A small image classifier, trained from scratch.
Data: trained on gratings and oriented noise at many angles and scales, 395000 training examples.
Rows from block 7, named by matrix and row number. Each number is 128 + 24 x the weight over the matrix's rms, rounded and kept within 0 to 255. All counts start at 0. Numbers have three digits each.
# proj: window attention output (model.blocks.7.attn.proj.weight, 128x128), inputs 0-63
proj.67:084095182117141145202123132158116106158127104129141104075097120064145129091126147113122100103127137108163144112105129153096160141128146094190129113144105081134139196107156116076144124141101138
proj.68:149120158108161121154106128129149131130145118168106102103139134104100120106146110104153094124112112149127100095102130148143153146088159124100134149146118136137146110111099091195139101132108130
proj.69:151108143111109146128110152146138155117129081103151119089143138142083063124125121123141097098123140173142162087100122136110119163125090139096147158138098132191139136130143107151082085125124144
proj.70:180134118126131088115138155151154161131157164131112138096072121131123126157131130129143128164127107139121143090120116095108158151098112138139124135160126161129142090148145132142113133104169119
proj.71:163108109124131116069172118126125102146111114107153136147163094128116090169073131170121113164061122157163111130154120115142125151143125139126098118134126125149154085124145147143139128101129136
proj.72:128130145151108121103121153138094099129139135130163100147175115106155075148144132157103131159101144147115103127141117144135152141146114072166140108102131151067092149143120126117136139107111117
proj.73:156096133130124122154105157141181115124105126125167120164123111114096189130144115180107085093117088137114139177149111098103152152117093139159132123163117127142106115109129115084139165134101151
proj.74:186104139139125141116116159126132126182148138120127145086091094172181109168078157110145148078086098122115086138116156089120127155132082156147146096139146117154127150109173107118166104090091124
proj.75:118126133122119087169161120102125117113137148173124094110083196122107164143128130117156113174102110094134122150089190142107109139097111163187136107164101154129139156139147124142146138112190151
proj.76:148090116089121096143112133099105153130106133149178126133121181142101142127125096116153131109118122156110099104172118117181084150101135130132161101151109131161121151142157131103143145118140130
proj.77:140103174128114156080120112138124083149091092086128107066102136109121095177126159161122091125115158097108123116116135089102140111150127130113114118132102170121129123071158091143130102090128097
proj.78:118130100168130138135119125098139161117120121111106131135092158111130147120154118102113131141105107150147135067149136165133105148120130143110132142131102127155144118152141152113118100141138154
proj.79:170153121112109122118165143118173117121115118091117120122157144138144103092129131142162137138103113116129141089133117168111101096099118135184140108149119147173151146130141136119110119130135128
proj.80:129123110145144113113122137158145173168120103134096094083118160095132105069079163086141196136132113128125099131106089127128160076103149152105127191146137127093160122148149150211137086114122098
proj.81:121129118121124110140110137131130134144141162137101101128142192114130137151148087078114138174141150123120073118114087155163141111116163140121108122131159136088121147146128126118149140115108137
proj.82:136142131141129206121126125142125137119139145128097103158108119110080126139151121149119143097154126127145133065118104107141120145130142094114118125142147102085098092118133120138133146144117088
proj.83:116108129109168139168187161104114106114175154121185134089114135129191089145127128157139117128147090090120150143144131148149148140129126093128141106149116135096130148129157105109152132159074143
proj.84:162096160158164113090130101111148130115069047174103161076098128148114159136151173125142133142114112158126112109132167114105099093136120143123159127131115131138123118129117078114184115100073105
proj.85:146143156113154129139123131110128137131165114104132144135180114098129151140131118091095106129179134131144124105158115112123074147160129121121189139100159123133113141180090167107106148123144150
proj.86:142101141141142139100104152135104161110111115152096129126144162182109166181169125078154167123183098111135140119120154132093159125133132093134117140090121114115108104139108108153098151084131161
proj.87:131109124118120108120164160075134124143137138110108116106177111123154127120139099126124151141142104113143115163179073122103124066120137118143108135208110114117158092136090105135122154138107114
proj.88:132130134089136130133110133135134143095125090163109068150088121118127108116202133101106095136144146150163126091172171139110112180120111126176150138158108110091131158135092126139143113105140088
proj.89:114134132106143135186077080145154108121116137117119095166182136112117084149143148186094133121180116163166142144162117111157104124100076117166127139149149090150127136139149131175154093151140143
proj.90:153090142139157123124106105128081131124131129128158082153123088176133084138114073175148076111140091160150078152163143101168162122139066141144119171154085115077164123147102140138141112078090168
proj.91:098096123164150162102139157168102118125114109100143172120142081096107144128136077116149123140114162111140116123141135096115124110139093116150142127084154120161119174122120096143099130094144156
proj.92:142138150125148136114095164121101115129177174157151111113122174135175129126155149136109133109129106109156142152147119157187144112153151104104116124133167084131113093152122123161115095122102137
proj.93:137106159103121143150111065151164107175118177106175158087137075142145127164107111112110098093141103139094110119127122163162104099162094086124155129123138132121115131159102106134137154136092123
proj.94:172154147139094135121081140145154152119113094152122106072159129150125089180139164117137078131101154121161145121137133129146130149136128114142129132091142169157144135138120155094090109165096100
proj.95:139098114143159104135173179173104118143137147130115155105185072090061137135146168168117127147149144097133145088109090139128097114104093136121134144152127117120123121128116149109145152193088094
proj.96:109097133130086117125167160069125117140110137099106124087097208113122129122095161083129160125144143119122127159125128144143116137084156148143126133188087168146124107103141109182151156087139099
proj.97:160089086147147149181140113173186150117105116094134135103153116116135137154109116118092146140141168178124098129186147156116151116170109119098145102130094136133136114141125127103162108178112157
proj.98:116136118120158130154147143143152132104121146131106161122134067095128134154112147119131126094163110134122160133130139113111121167145145109109180130170131109130105114129112099129155115130137117
proj.99:091115124120106186118134132103131139151124108139078121099128095143105121118134118147146128097092165147147127102120136092151118161146120105112099124114110122169126125083092109156125173110073079
proj.100:121106166065166137147104102193122139094142136140168088082071090150146093156089108171165168124158093133088120135166146126151144128154111148142102125139134115131140111144142116107129097097114139
proj.101:142131180129066115154121134134137122124126112128127134153125109151144087086132150118143096130140148108142124125096126120141093117115130116132143091096141142116103111113183135086138164120114108
proj.102:131146159165139122107169088079108124154134092112133139098133121157133110159122131111131159103137120167117146116121151134138129156129129154124125120113111103170131131125110168141111119069133139
proj.103:127150127124142127085175148101094153111095115135118122136085117113133160134099158144111174122171138151118144129142134127108115091177156134121086143150131164143118076111111125130099152177150127
proj.104:163151154161135122167180139135144162081124120118078096113103180116144134131099114127149151154141102114103105147175144129104127105115195128137152126145120164177128103153121073135112115146118095
proj.105:135160094129150112130129101137149087084174155129138134123176145093134089132168096116110082152116150132128137126133143110132114136123107149138145129113144095153123158151107143108113149104128113
proj.106:158158159118137111110132133109098173095145100150145147146084094135118110113122152144137109126119174141118156114074167125164099131121127164140139101148098137168130123137129138115122112084146130
proj.107:151153150117098144113104150152109089120134105125115104153174157112132122130084174153104107147118136150123152151096115136111124153102159087127160131136147115137110129118161090148107181159156140
proj.108:131136161133131085093130118174161133066116108139136133168140139171087143156174148131123112154139151146092136148109131089129151094105133128132150099159114168116146139130095137108141138120127106
proj.109:119151127122139155084128133122147102112153093118118155095123123124150116094107165149157099125155132142137170109128094125150117141086137146131094120126162142105106150117141102131120125141103123